Weights of a small image classifier.
Model: 24-pixel images, arch vit, activation reglu, patch size [4, 4], layers 8, width 192.
Training: normuon at rate 0.0032, batches of 128.
Data: trained on made-up waving flags, 195000 training examples, 26.3 epochs.
Rows from block 2, named by matrix and row number. Rows with one number belong to one attention dimension. Each number is 128 + 32 x the weight over the matrix's rms, rounded and kept within 0 to 255. All counts start at 0. Numbers have three digits each.
# v: attention value (model.blocks.2.attn.v.weight, 192x192), inputs 96-191
# proj: attention output (model.blocks.2.attn.proj.weight, 192x192, transposed), outputs 96-191
v.56:147138134071150114117132129203107098150146138092127134143120094138124121131156160135167138111132131151095105074172110116119088158137079143087073099108131162159181128126200082122182113134166139101138122153146163138139149154129120112101139138176132146123095169128125170169104125149168087141
proj.56:102082150143148115121131134154143131140123135089180137108100157122121074132134123113124135117121129152103107107136139150159170139158102103153131108141087128076091071083101122134144161126146096141127099174126106121093120108119108138113153187121105116161147135156177160152100182137120141146
v.57:075113137178137118153149152106113128153182159130175135126149163167152070128153156097158105150185134125155174146123101149164147147157125085163135085099160150135117112118078097161119135145156093181177110093108127206113099170102097124155136133078120194078106094107149161145110121106106088072
proj.57:139077072156128105102142124125180070102128124121141225166178139099108119110096162117126137080095124144115099088146086120095150138106078072156156151119139137129187106177123149145090095134144142142124175156174096121162121122151122119135146144145174160137147172132131109106137149110135136140
v.58:104147142121127082134137152147136120119141124094104149081140168117119146062159113130063144144120172134167129075174169139039158112128105110098124095089122145125139102132125133128165105150147096166172132116120134161103145148138146101125115124102156161107082181119148087112128118142134112104
proj.58:121117151123126135083094092180169122131140128106161127120053121152151156151130135117148097140112149186125125099155125115142117136143139142193163108136074122064133135139145100138167117109127109116154101090133124131129195138107113108127125106135140104116160152148099171171079170141123151158
v.59:109118175139139119157121160114116147129137144160178127148130119107129115165068044124125161138103125134145138147065146110148183126100166158009117184136153096116060130158109173083129150111096162122084130151132157095140137148099163063105101105177087113149128093131123126126174103099178155139
proj.59:110171079176101095085141116101091145079100105136061089161142089117147191105125125094144143112164162082092109125152134096149147111108114151164134178134137069064149143104138101125157148149149143118075173068169152130093105112134174154128178146100105135122105133076120163149174189207112117150
v.60:136165130146138135147096137100107131077104107116128135131124102154161121133180167143154175159147169079117123112174127110177153145148116151140172149094131160181168123094128096117084148164156120112070122124124095116143099073099114139153111095112106176127131138126162120092120132176142130105
proj.60:173097165137118138116108145113162147168108193082120137136156153139117116102120132139149086161129118127144121096103083163123126150199147151078178161139122149169114147108102151114076112122121118128132105151072049101169123164118122083143084111135155137099113089190153119143169111098164154121
v.61:133072130117162093159087134201106150142143118115169149115184118145139095144136120159088213109091110164107161132104214154178169118083148124104092079149142157071114113195099156086162127184082111152080130153145085161106105112100111101158125128155176181097126180155072104121188143133139146097
proj.61:180117154172132145099113054186114071150147147189151096103136073103114115094144206101141205121113129116122144090139118112154085141081144181140174128085127113076109101116186067147106085153158111118078145066180130069089139097162151148126091092136101083087118181162137092095142097181135088150
v.62:094162119159133122136137091188112115187147151117083149091105143172129158095172168083138128132132110141188106112143168159104121121154104109161124130128147134134124121131113124169120100164136171157146142133165122118110146125095103151073121101096132137127125141159162108143122127101122160139
proj.62:140174112110118098124147155186143084141102125108158139136137126152170121169137093130132121141145117146138176106160114127112148121122123170135123122077123122105114130125105124133135119115161103103140115107126135115111151122084101134123152149151149129103112106138136166087114095109110165146
v.63:110175090155141140095112130098149151074070149126066158133153119151154160147096091143181179098158135173113193159111162088184194080103135165102158161112119108144154129073128107082080078084106127132110133184121127097116168079127105111136113144145130115169143175123127133132124117113149160156
proj.63:201121113158157115148098147124125133089103153125118136128070154122123153142128092143125135178191120142145102114095105138130113134150165142105119121155177119134084157106092129069100128131084084144134175094089128125142145137136181084148105173099136116103111123151130132095126117137134087125
v.64:164143134122140111135073135117145168168159079139138126135105133161068090141210108176108170146108124081161153170104194077134112158076101081147171115143118097117142115150085107122124113172156099195141145061113190114141089093104058146168151123210142178114145131094143164095140117107104167127
proj.64:120155104135117156113135152099149135156128188120068113133135104086095115154114145081181145142173111147115145072134096143120098154172143146090132160107156106146119129099125140079150117077139112107167156195202053176120188228107135143184092184099115113138187112106128110096127168124152110129
v.65:151130131126109152137045122166141105151105119134088134108133106159165139159126124090132143119122097116187097148090152135129171099151157105113118151146138127140079140138086138109118145137129072060093138083101122118037137100117117199114129160108173171090113112085155152134155194150107132179
proj.65:149130113109142135130144154103106170089137161129109092157144133051105170075130190170122117122090167131145125073121100091102100177165124112126139153119156064147111122124145191111142141128149119185126105101135103117183163139104143116118132154143132153135126220162135087164103105129183109149
v.66:174099142147141156127154111113118068113076166118144113203155141152106184163126145109136131159070113182159115138173077100063123114093122128140090183128121061155098118162179188155154085143127159083129109095113140121156123078152145107091116139156150155185146110140124112143108157136148127080
proj.66:098169137127094119186077122149180208078124095109122120113131168103129138141148120164178135119149111117139136115161160142171143086120138117108166145167127134135115165094144090124141099139144104157168106185124030132084098141115140153092109156102129088126136179104182180145081102148116136143
v.67:156101166151157139129081139109096099150110201106161157129149133183124163094128137133124148109120135107098076140086134104230145147101138117128127161153144097126171100100169135141145134108052160149076211081157150125129131119114151067125097094148160156102115118118059181143091119104140154039
proj.67:127169069143094134121141125123204121129167078123164132114085184106151147090109105129115073180123112173133119164095149114119136163210110135128101104149096096136107092147100130122145116139211086110121102141128124211160115145147129182132139177125110108121132189064157142115148140185114116169
v.68:123117110118112104109114121128165164150083149138085153107126149116121135112104170160095124177094130155172085118123098142092113177138120137128055147061171103111135153133078084115116151085116106118143097150151127157098154173141157115089100123110081151111112064153158132142127151097146115099
proj.68:090114197188105119105117174114138120090105118123102116133164123134118124107148095140143148120149098138116122149134113090141093098142155109125145121177132167148109137170108103211126103167176126149082117159093130135129087052117180160131095130170146098131130118112128101110129132125094186158
v.69:113119164143091137133163174181099083101120191146114132154136126134072192128110075131157165142153192135144142113079125100074073164146123146159113138132105118141163094112089141167135091116126110125148129141061156087154086115112167157127139162144145102090134162159149144164045103129094124186
proj.69:112080103116195159083088137102094128177095081145121127173097136112123114123159108138130100137096132107114187119091164154189150063149114081126146166097166163112107162105143148161073106138136143139143098092135107134127101119175067173170101163154134124120097143113154129053137147143143168107
v.70:166125113113096131101113169108105104171107111109200114168159151076149108098161113129110102043117109113122124139181103076118101185093158141163159149092184111142117113128152169156144126146108120101153090109088153151119110104175131086147110136124119123096099133116120091135127140137099133117
proj.70:077135114130186109168159099103155155144106149204089090042150116183096152134125103102121108135090144171103131128070166176139110085161094119124130145138125100096119139081116089117135117139115117116074138129149086109105127154153116162161133153101162096131124118156086178156153139073178143162
v.71:175114127116165098160091109142139145099123105099145089160131149119149143129151169146193145158137147117116123174074159161142148118154149108107048115140061118125118126018137155128105094132107131141094096130150101145147200120081131159169106160141110187088144119123145125124097095076124098126
proj.71:070175165155107132093161129115132115134125193131177142098130092124132114148083111082056135120143162136131126130138114104151093154136173192136097144132118103164154105179141158124135122178159182149122166157207178150078076112135125095108157168168113135117127123152125124120121094129124127084
v.72:148099144125083160116132086137176142125128124167154119115145116091154136094122152110137151116070113137096168129082126134111151128170176125102178111131153144197106091086108134119072128107120121095155133139110167148103111158188220087090135117122100132136151046093123151118131203137097177133
proj.72:106214150104115055149103187106134138083164104124114137090133191116165121137109123113114163179134103150131108128096173123122133110099096115117183047145129116096125099156115165131169159167101062153172089091087124091131142125112116172119126112168183125148145092147098158118121104098108163110
v.73:162123170180131188096184096121056089132090145107116087099149138112128160150118141116088177120177111027105089156113139100125142083132182077119088138144155073138094126184140173170154104099141109157132138184083150178095170102128200174133132124131143078142100167113135131119157172116141137054
proj.73:084176096121114097139068153137240168114156100130102168123079134154115060144113130131155090120100129131101158063155156094200136144106105084214156171144116187099084122087129105057102129162111096057142113147132122110123085149095137141137120161145178097107132148157138107134118110130116093106
v.74:171120118118183147144084150145045160065149120119127134183058148134136128092164199103125148124099134182140135212100165118162142114152097125113029135142135078122099109150127061149143140125108164077163104069099183086166170119132079121095133119171176121108157049095137150163165126197125104118
proj.74:050149175183040161126126139123140138143124164090062107120138112105093190122103104105144116123202133108112177074130143106140117195101145107168183134111124096120179110150200145099144081081137191160106167156186123101084155094073142140133117171045116149104147168132132123147106172075132137152
v.75:114119134140091136172099086130111107201079078159143034129159116145153180177141131122088169132134134108188132093117081124158081096148137167132152136188120077129163120139164143162102118097155160104149195113041090059140187099130077171153166102183145133130148142091201111121134116125166071078
proj.75:128086157119163145170154123093104142075097151170145183112067102098117086130112154144159116128118142136120159136109155117114139150112116130136122164142143158095136050091105094098210092053141096130156149110220129168091084143166088139091098175083135191144120188160102127115184121142122154110
v.76:054151120081140143123200173192115111133132157121052109101112151082116148124157094091130187102148098097163145149169085079129122097130116125164146104108156135108118065098119133094130129056150131127099111173174137127148120116155143175130128152123127107187152090149148138140127111171148112092
proj.76:141121110114093160105094156094127143142173063148095136163184154171132109181125138157099195142107141103141114067152174159131176109111119113159092153106133162093123120162102150160124151175105167115146098159114093120083118132140109137173166150139121155054112130112142132094154195045158130110
v.77:137092142144127156117150156142179147168131099096168169137133141017115094093115131113104134113132155097171131165120101140134149121160109164165081087105148113136088152110097160114146119124167147067115131121178126159093125210150102124165143167127161126155103116088130165149177126058102140122
proj.77:094146154143140095127176115089085149076131158179101094118150066181072137142154146129125092125135155132082113155179169130102077134095122139145195223132104153132154108156183149133135071135156115200102092135137132080173112119083090124187157103104154165078155118162071108113119149162067145108
v.78:148129115185130130129088195107123118154102115149136167120146127125165111115146157161092154091166158158120158148172104143148116146115160134056119153140142068136091092115173123127095066161081158129126125135151082154112098141148106130173146085071091124102129141164066069121071202180110117070
proj.78:116132095154078091175129049208105135110118165082147089134149111143098104156131127113094092109098134051138098170159160110153116158071157176173167087115104162116146125110056111132148179101188133113113143157096190155152077155152189136063120142153127119158120154067121131125184091106114117245
v.79:109139132105121133085116106115160139094105155113139129147122125097109144153136149176129130191087135173133073149149062127058143073110147096113180141076104137141171125105090151092129054102112169152101131219150107140129117162128176118098146120133101140154142139146091094120119131095144124075
proj.79:160158162117133184123099148173109154076179114102123122131147175179137106121150141093118130124138095098179135144149114126158115138128138159109100074104125168135132118169111133178095115187087150120097129123059103129052101126186088090085114155164126140159115129082128176140162098131100131121
v.80:132160118165129136101125105090109113237139150156105137114127175121104181147120123111151104183172166066089124104139105125101138156129136047065100118158164102077183158136158118179145129117104143165125102106118045113146116120123076119123132105103099110085111153082158129146103095141158132117
proj.80:112142129176064145115128075168136110162162138160114179150104128121061068130107110166116102119116101183090160144192082141133129090139131156144147192103115161147132120106118085157156086113148160116093173187163218150132070108091116177136120122171134106120085133113100114133154160104027084149
v.81:129158144119135137143157157115135097169152166145126121214163136161102158127097136131075139106123148113122108113107055087111066077111138111133087126127137097111178163192173159153170110125166174144128151150114096127091089124106147158137154156167076133112146149138170118135130149099133153167
proj.81:146145129125091120157094133077157190070084120154156103134105141116137100118144120208125099109135102153110158123146094134119133123126131138128146114142152159113135135100131058104097115111077180105088134143099140119171105112106136107118092134132133108134164092134135130138119134132154128125
v.82:159128138129162126124102096185178119156192041162130162152103133095173104084107144131125076124081106103085187153116098110133108150171176111086160118153132127154068094105139117137111158094121077117086111237132161158145097119118157162114107119095161073150105131107050109105122126088146157190
proj.82:107162108144155117133161162139130130151161179090154105072141122142097122131151127104143139078150150141145104125129160133154136170084125111136158175071107123092207217149079191166147151127110137136151072063107181168137130141135103118103176119091115137142139159108120128185131136196108150080
v.83:165115122171142173127183150100118049088086128172098074127133103084154130169118140120162140152147144197166157104165103147087100142125121164124136184070177096116171165102208075164114147039097080142080115098108121132164187194117121127138093081138146150150113094162074067138166103129133148122
proj.83:142170112129124088138085129135091136119107136159119095028160088161159123083136143135124158041157096102155128118076140103150165074136148129136167141147120090176123150168127098135117090177143145164142166125127176098043078086194100103110116073115081129163112160114163175056121174112092162201
v.84:146122164135076071138168143115102075142096197128108096125121096165139127100132073110098131096184198133162121075100126113121116149125141101145060114161161147170145137132148085104095122102132152091157132183067129127108099166149146134144154138163101150120113129085087116149096139119154134078
proj.84:133074124127145143126071099090099153099108079158149109115164182150112115146109143184137096110070107108127154070120163145113155113125104107133145148165102133100075142129101115038155116114167175071127151100110206174145113079073151140138105060144120113113135111162156093108116127128142131199
v.85:084137123150150102121180085165106136115119137106113116110146161095148130067096106097163186129161122035147109145077130128108085132192143101137128111116147193135140107090166123158108091147110129140170140168129142156132124080149095153156152107108187118175101189118156138167088145143132105117
proj.85:113141126123126208093135151114098120192156054130118096137126123146114126178127163136174115126100142202120143135119089194141108090121113110140132163087095126090131157148164169138163109125149127103100129089164118118140084164135127144133138116175153136098067167149059146101161128125122083113
v.86:052175182085116087112068175148113125055076093197145128174155121131141090157125170136127133163106157175136100144138095172157173124176126110168061157071130161094150169194141112172151102095109124156166141100128142173157073117131092060109116140089126128116100191113141124173120158077101168161
proj.86:163152110185157197197144104079135100113106133112124122119124048132125108096139049064165124061143092135133168154103107097110126137112109061105177111135113113162120120091104086155102148135153147088117117157155149129159120114104150151161097131160153138047147131158143131118167110177122095114
v.87:161108147183101061153085081140137168090124171153172098100144154137198120143097135180180122133195131111165103166144111080061131142125110115203144130109104176131117125129144108136163104117159104126144052221120092112154155138148111136144156127102107155023137134107114128154092150040165135148
proj.87:088093121122177138122147161100103104149089089104146169129115115166093204099156155122100136154125125109161137144091143174168060114134136156074126120118161097091155133096091120088106108118090188116112154139150151155129156107132087122124097141126168103157125139154146140166139036127145139122
v.88:111106175138222204110120141142087111138165137128103158181125181124084122142138121157189140132149138121159103107140131104070145111071123152116129135138090089072080099123116169114148127172117126047109166119183129110102111115115163136158127085108137134077129150082077150127128123100088185185
proj.88:152163074068103094147175137075141153109137122132146134189111132130075188148155145130149076133122169093129125142140093135156092161163170124071137169096160161159148144082116139154083099096124127225133046110130131136164119169151090139135157201096135184139093071150126193145116138166091135145
v.89:156137118059138122167123145142183151091159104122222122120121093168126177089135187155049187074150097121074120147145162182150086105166119113099128131128164097165150123086139135118105116095099125131128194158120098177191165170114131142137085128128214092146150128138158120173073086122093137102
proj.89:142166155150138145141118096100097107128094193131121067184134138125139134172139134124129050168171139109098132131109133119130129098089074103210142087115085135078133131165167144090139127174125157061109160096108203088104135132102082138143185170129064093085141184129098174120102135155154106132
v.90:102134113147082106122134112077144101090057144123118071150099099150093101138136140155083149073071156118099136116115129117167159154076099071131134111172174167182141154076144205112084146166133133112087107123159092208144069116131134099178090151096185163150067139172146124120128108098117154137
proj.90:157148103135162138145138116130137119145155127113194115071195137134163099150128138059110125135143157190097058190115164116108113097116135113126091144181100087107107151134123133132121142141148062096115134144103121122168149116100131157127146130143130080095189093163141138132120147166162121137
v.91:143141115110192097052116168163130107162159146078179126122162132078108124098110104113089176148165127149131146097120152104143119140137136137140173094127092107102102095167152142102150115152097111141130121121198068170086111189116145114118134137133191097098080088171139176156132118146110107160
proj.91:089119153134101137157115134141135129097110125129090105124118140126122086108152187187151100056191109065095165134146100138127134175125110147131122081142127156153126115129117187093109119106160088133080148148064152138184136140107172120128159130152116152086127099096097090100115139101151124157
v.92:091143136076149061103070133172117149107156135133178136112142113095183120188105120121085176144166123155134127138106093168117103096125153098101130145147134115150059158117082166190164140083172088174150128135171102162100121129089156109173098163085132098075087105088076154077172154086111140114
proj.92:150141114159134165114111168131133126151116153135092130177085174123077092087157141128107108140096141111122113125138175115173098207062178103144085145125131092123152108113100150137118137144113116067078118126068161139190140120116131138145119163155155107164154135148172092136108122136143136098
v.93:091171121130115104132113097165163159114162107119129142128088100109130123124103083125131165179135191115099067123108136071120116121115156160116121118111139131118195147091188109114126158112149122087160162145129086161077092128137135158094163146141087092189126129147132148103121132106168126127
proj.93:126137174134168172128129173085094099141099082191153188130143168126111130126120124142147124133129109139125128122096134166130173141193114079116187141143087154070098107170109147137173095130143126149095082107104122145172089025107121073097164120145168144088103109112161104137168148156098168076
v.94:164115176129187140156106141146091118101112194158107141104079153168114135104076097159127149101161163110126169076186131112139108141154097092125120096106090114163134146130102098167122113156078121184152119127160131085114120130136066053135105118107133161113098204171135138130082120134144120096
proj.94:179099114157114129149122129113134137110124030105180150107107103160121121086130134140102130129190092174123114138123125118043100122153141129091156140153165097146178121148105092058093088140199112157196099150168182163128164137146139156146137180145116123089195119067098139121147114150138099119
v.95:157112153072186098124078120131156174104131123118097150138168095117147101139175138119133108129122115075147158140158152128141149155136108109159119147171143155149096163118143137092160124146169122090092080100138041141140129121100109187106090071163186118187099106143136150109157142108120152129
proj.95:155185171108117163176172099160066080129102155166136109107133115104109113102102148097159100126135102170143109127190104164084105127118142066131102083114063082136151143109121155142172118132090143113101096128152185143136065145145183114119153136085090107106113100154091109164157183192182095132
v.96:092087111173150088113109124119088133155123163051118138121144194139136124145170111146127157069144147104150102136156143114134083115066091137102122150078100169071172137144150156158099122152078076106149126090143097121050050145163121130138132121159185171173141118141162161182131163151179155118
proj.96:135118127110082096189089126146121124096084115142079179111115111082168174143156148151141157089180171179114180119078108160076139102121138094121103122081129103152145155106108179201114138127176152126141149045096196146105126079119165162172111165087168173083137114148147122117140081221112148136
v.97:105065141190132138114083189188124063093166136087106083161064145192097159148157140176146137138093148106161150131153140102162129072105130170120145159104124116144137110137114093144134145161142169079123086119182137146114140100085155114174147098160143092108147085171085131169129077123043177117
proj.97:134161161180089113071110046193117148140145118090067149102150137088182111137188117137113144144102160166161151155107150147134096144130072058214135117165155139137154148118142141070151126128149156130132127115115113108128123090101150037083141021132197138098159201107137142067147054120154091159
v.98:138123132157077128066122163196204094076141121166111098139116083140109105161101067167158114099147128124170148110124124091103206137100073143091112126124129128100147149119114168149111180086039102109145106165083121129107120152124102118116092115142086097152082152154117160208125133091145096127
proj.98:130110124195212114086063164137109134103194112071099126145107089110177121161170132149090154180129174166189095073134064172131099157117111109163094110105121054167142101134087172080155147133112129134125144137124101139091078163099163053155057185102146128120135078149072058167151138164136126217
v.99:164105143175097096071145160133142125122151165155136119186141127096145115110147127172159085192105149119095185087131184136163112128076020129159109138134131108137104123112128093091160102118138156154178123151087134181136113169141116139081096159119065162206125100116150166127151111089125154140
proj.99:161114071150148193111146141110160158154125129101182128169166126149152134131096148102130135116092130100126150131150075112123115126167150040147121097161158125123121176138185149061142122095131118094098134152132122098149116108122094132122122128184158126147160102123118129195119167093128107105
v.100:110095148125128112149131139201134161121144111137141146120174137118106135127081129152162117082118132127227156142149123167155092082158136149112084078107088147156138091129143158112109113172142145077097102142163123117143121120171184136087130150088155176080088112107174138109154095176111137148
proj.100:072145150164111091127100129092155151164144168092058086145178121152081163102140120109146178175141134151142113116105119113152164190146085110095157103089152154120140085084079045122114135084104143145136154134162193168154061129191112116179150168172154071131085147148138151104139141113105151094
v.101:154148128110137090151148128110170153124113148089089137079140141118167123104130068138112105141111109168110163075160132155112150105055114106157169152130146086167131130076110095134126128098169145137076207168177131150192085164081138044117124198103096118104116123193156093079157104166191086116
proj.101:057081121160160153094147182136157144127139071129139111177081097108091156103149153106137119098158094092114102168255098115145103133160097124120131107134097174064107097150098133111112105140174078126078152118109120112127192148152099156127120162162109117210078167106131151149121189066123172138
v.102:074104146127184182114158091139114172158106131139112113159132080123143097151128177120127145117172126141111106134120064117135107131118130073177153112173132204108157137110177106158159111097117131146114168096133117079162141187127086164148112115118165149129154128148120156119100119146129168122
proj.102:145115104102116133107100092148141074148149179144153146098164136111102157138160139170153085127165147159151116141150168085148138104132171191042121105128100097152179139080164157131135110147127107143184165102087157129150126122123126108188202135059101133079150105132131110118132159167134142131
v.103:156080124128120168161102144109099125108112141118146081182151160070133151194115131137081093140147141124112150190166129120114112152096090180120096092169162114122159155098099104156107127097178165145148104116187120109121137129179102185045095146100085173092160099120114115155141121086093129099
proj.103:136176077118140198135132158118115118101095125101100140145163152154057143109114137106167130107140126111161143112162157118104175119098159051203105168110126122149100168141143118115152142137093098096177139104136137149146117131157202158152113084105134093086133079157147162123110155131162125145
v.104:174150107114095120151139122135080151110105124114122088133121076151120138157154097142095106043104093132139070160098123130135141137152200103116143132087098108131131154125125161095094128143141176085133145159163166136113227121119132171116178107144146116136180132115123102098125101139094114069
proj.104:126101118106144146133094112146123118145144141115101141081082081177074163125134159138149167130108114138129082132092150147129104128165077135112146172134132123121077111103114100117159109117144149175118137149154079161209102160187196140121200100087142144094118143102137117117176124128138110114
v.105:125118114116098148128186173155081134119148149175098152179168148097149102100090128137119087088113125101096206169183151145129118136101119142145134087073125127143140074124124123110062112133130154181085170131237128178148179120051137166080108083065163099115064124118110084137113122068132125103
proj.105:118126084126142145103112127111121168131105121079162130071162130150037156099071151113148126107063137093192101142166066158137129107165107025110166168181142159076128124113131097091079094210126155132117115121126106102180158136119166160117190114136122158189138123131106155158122126102091094141
v.106:132147126084147099158116122120099107123146070140157101210050145117098170111141157141136138157163094150145141144104117134152175076117158132130118170117141137149121108081120168149132083104118124138093134104120144116214112169124149135134127174129152122103067113120077137053161150136103080101
proj.106:120090139057084155119186150074129040128159140153154093110125169150126129126149192135136084114112082138158154155136116105143144157142162156142117113128130114071103148116185130003043108137091122099154150176180168151159166203150096091037129128084094070129176155051128158078146124122116089157
v.107:078112138118138116094101125169194158138142137111108147163111093169207071091140207106170103138162172115147133109185191158096162145111132141125145121076110124076193121144074074168180160149157104101116089106142102158070107146112141112137132166118125159092151136136156174170133134097130151172
proj.107:174127150111168086115122158106079127132088138129084083133183145148098115192145133147111129113149134232137116132116118144075125108065116080169117088149120128202120153105110099159185217106189133124154127095133134121165071033158125142131113113120221156071123163137141170055104135120185114110
v.108:115078154155125164138145119124106146106158142130144091109105165120075173151111170129102131072125115152139110139126103174151102107159060154148103093151156096126094092202105150126168091109117150146151143125110112117167184146106164106180030135144158049105116169133157145173148135139083123134
proj.108:106150110166137164124146114118125110146070140109151070143166150137166078112041090115107140153075155143189160152105150125155142149112148136136067117061118130103136126141149120110078085165050137065164102161139116118079102078163135109086162189154114106110188087145154146106133083108101176087
v.109:096134114127120147186168170101098102094105112220139119152151167094132085152160118114126069187161098146149116114079158088140131153109091150098138165159157091137149109116144109093186130124154140144130173151104158126157147153067190139101156170123085182137108126163112118144101135128126070097
proj.109:157074138120136131121132140120139112182088099143161122115114103185106084119124163160110126084111100110079177122146149130171172128136135193142106142092128106116077124130166156159067089087090112105154119157184127132135157137151145172068137099159151125150093105147144130164083160085138124141
v.110:159090097147118155183059138093120093144167190127147109111143141168148150156058078073094147126078112075111115162090099120086170082157110176113162108113182136122113090186121151152100144100091114083105085108140114152076190169156159127121103158107140115086102080107074071124076178125145082178
proj.110:062110112201140079129119140119179156095161108155081132136105247082120125090120137130111159130154111124183172097132190184108103149083157107162063161135097135128123167171056139167124075124132097108117199118126111078078132119134140161105133150078136124146120088154176135098120079158103103117
v.111:106133100122089147118109100178121119161183129082102185090097146109138114094122138072141170128122100121226155114135130113131082156157126135110106164169103135217102144096122138069161103137124154071130130143085146151109161084155141172091112085150081130229125193135116085126176127168073092154
proj.111:126163139160102110120137144102131145129119143224088160126081088150104186114105076178091118150149084107120090147070137123125193143112023163095157153148156150123147067142119110183164171099115192128110161142058092159081131114152125115051077093121162121110109185128081147137141167194123111116
v.112:129131162118179146120095117105088143109098099119111103071162129154131130130113099096149110144145116117036102126116073108098085152147092126094166121159053157102112180142166133132187107156177163112076152101091123119131149085155130183138129139115137086199111129104125151125154116117161151118
proj.112:110124138112108169139134099158099127119101137154147170132134183128132082175153046131152135107118078118155144157092158125138095112160126132143099150117139146145117128121169164150172136136078166156093094084122135156146168121104123119143137107097099204079134120138140104139112129142104116061
v.113:150149107135138195113093109086090032125116164115132161140107101122138145101113121078111169141201165101155141108117164130121160196157112112173105133106107090097113059151095111075174086132122135156162089149082137126093115069113056148174134064154106188116143245136092095123136200104137137167
proj.113:172184118102145160137181119121152123140091137162118144147068137149082147099090112122086117099135145097067140150075107142045143027076110153132161121151131120172082193165186153107164168123149196137143102167160145120097114121128101158010089039102132162110167107097114172100155120141099090150
v.114:107122100144105084130094090127144178106107099173128103169155156177174129138151167135137109182141121124085166091078185172121121110109168113089120101126142138105118133181160096180164184129138081132083118080177128152160164137132118128067132137103100127120121125088124154063119190168126211159
proj.114:101151129137134073138126113149099086115182167138101100127139196134089125123120115108149126130103083184151155097170086118127081117149220169148105146148135146110198142127124148117078149133120090136121135132095160119137108104122119117164190106120099150157147142095140110121108097082115139126
v.115:108145083154116129127133078158137081152172128118144084134112131122136071089174121063157070110116139195132108104119146117091165152085143126121062122161133138071134079210072137164188085129195173178113135123179177165140103116135123119088140076147119167011086164148149141111149171134175119112
proj.115:192137172121177139098094150165059099144117103103083063162119117186128104139141116123114123165122119108157071134163109159050105047168118125166156114060120103157114115135149150090115161125119141075055180139167146130174087143112134148061188175144197172037095194069169110112094086025109132132
v.116:156102178128123104057120175094111153117136150063184142110135119098142114130165119107127191099144132133134147113149143207110138119095114145121149149162108123097100183168076172140165147139101203149138130106116088091114124172170105091120115112096033103094181109137130157144134069124143066104
proj.116:163117057104127137154112156101176081106144092141105125112111130164104136173179128098145095127164074070119117129131127190132115055112082139153142177125121108136168153108115137141154150103153083131127095122131175102114131135123142186139139160156157153105147143077116152102099100150121099136
v.117:157177086125143149099115135141201084137149203125136184081107105175166090134117123074111090110127117172053116103172117131103085069180113131223080152186157118084140091220119086121115120169160124100066163122148086146103132187071072101150086114087115107048113148146088106099128144157200134120
proj.117:027090108152120103140162128085098152144130136180160097180127142106152165103128124101136134144116098120128136115142130198174077065133141169099115126118095129034178126097037180195124132108146054115130193118143169101114205155120051153128136154157137198197092115111142159141106080032095129108
v.118:071132116112104110177114139162132137167118123072161167122043112172132170141122128157136162095134168217105135060145137121121087145132139145154096136099100162121113103132094082205122069125069166114174127143097135068119102117116141092147093161155118106157129137150125158144122140129116099181
proj.118:160146111104122102110136115146114114183096109144088169110111145087151139136158140178131130147125170157160137130150101129080155139118072142160121112076157079094188073129119151176110129172160123076114157153119102141151102106144115126118124166094160096118134153149097152073114078121123119173
v.119:125132161172162092141116208108152128084139140103104148117128122166116141062051156125181130139146140127126061185149122132088145141124133139164106143089120130103115088130137173124146146103139150164137138118114073162112120149089133141161136132021153149216109153113130076155132137076065132158
proj.119:085108154119075112162157072058149151098150095130102102141130198116133081133159140165131136123141136173117152127120163119188128117144149097127148132138099115148143106155176168190125137142086167157154163121132167142092179128158061097042048160133135120097128088074143146105064127138114102125
v.120:151120111150080171080162105140154111087115158084147126124139088113116108134118120081134152127151057149139144125132036158077114067112144136126157064151106146124097094156161173103093105122201149033071090113148122111128114142103147194152108131145137112108167065160130131051095134206151116093
proj.120:091176169126148157105130125140123077147137153189086067139096134173142078144082143109095114136160120085191100117154207138195124177167141128145120089104151125134066134112086131176163100134103118133131197079132199126164158128130116121126198141114156143089110076169137174181161123091133140090
v.121:193100120157147094094131139113117069173132167123107147184083141124166177086115154120192113087121106122192157149158098091094099146169059150153116072145163120143149082177134118173176061102119177192140152143124158169113174088164094140135118077143148168119104129135104075121151148113115136070
proj.121:085116137089088152167095074120170141092133119051123159158071172115174217101163178167122129170108167102132105128085102137189109047129114129123141103120083104061132158132233096121108166121133152106174102134094135102104139108054120116105174114076089152165140161113124118182148148144125120154
v.122:113135161138135124092091169128113122129130129100185118087082098161212113132111120106132128141091133134195128112101113122109124112109134116126119122104155133115131122145126165199134208137082169128197085130086120112102179133138196130152167157070101068089184066153131107161127108107094118162
proj.122:038131162105125064127120071112147168147150123108094105117104161113117099157163128129143143153143143149161173107103138122122160145100109118129120133124090082145123124140085136167145157100095117106150133163180160105116174094114100081111111138113108094122175105118120160127072096134181171128
v.123:154179165089072159062151148127149095097101121087117102093124074146170138183182053104111062117104148150120095146150160086123123176131114139191138087103076118088159076137088100165142120120150151168174093144108145032194147100194078140097093141094094110113167144160137135119134112111101084132
proj.123:127177109172182128084042062255123142165149140065096127196103113152089147141140106138140111142152169159199058093125154113093078077171150084178145147105108113220121116182140136055179108118094170124124113127135119180193069143171149130140159145110113152079074085113086081142122094095134179123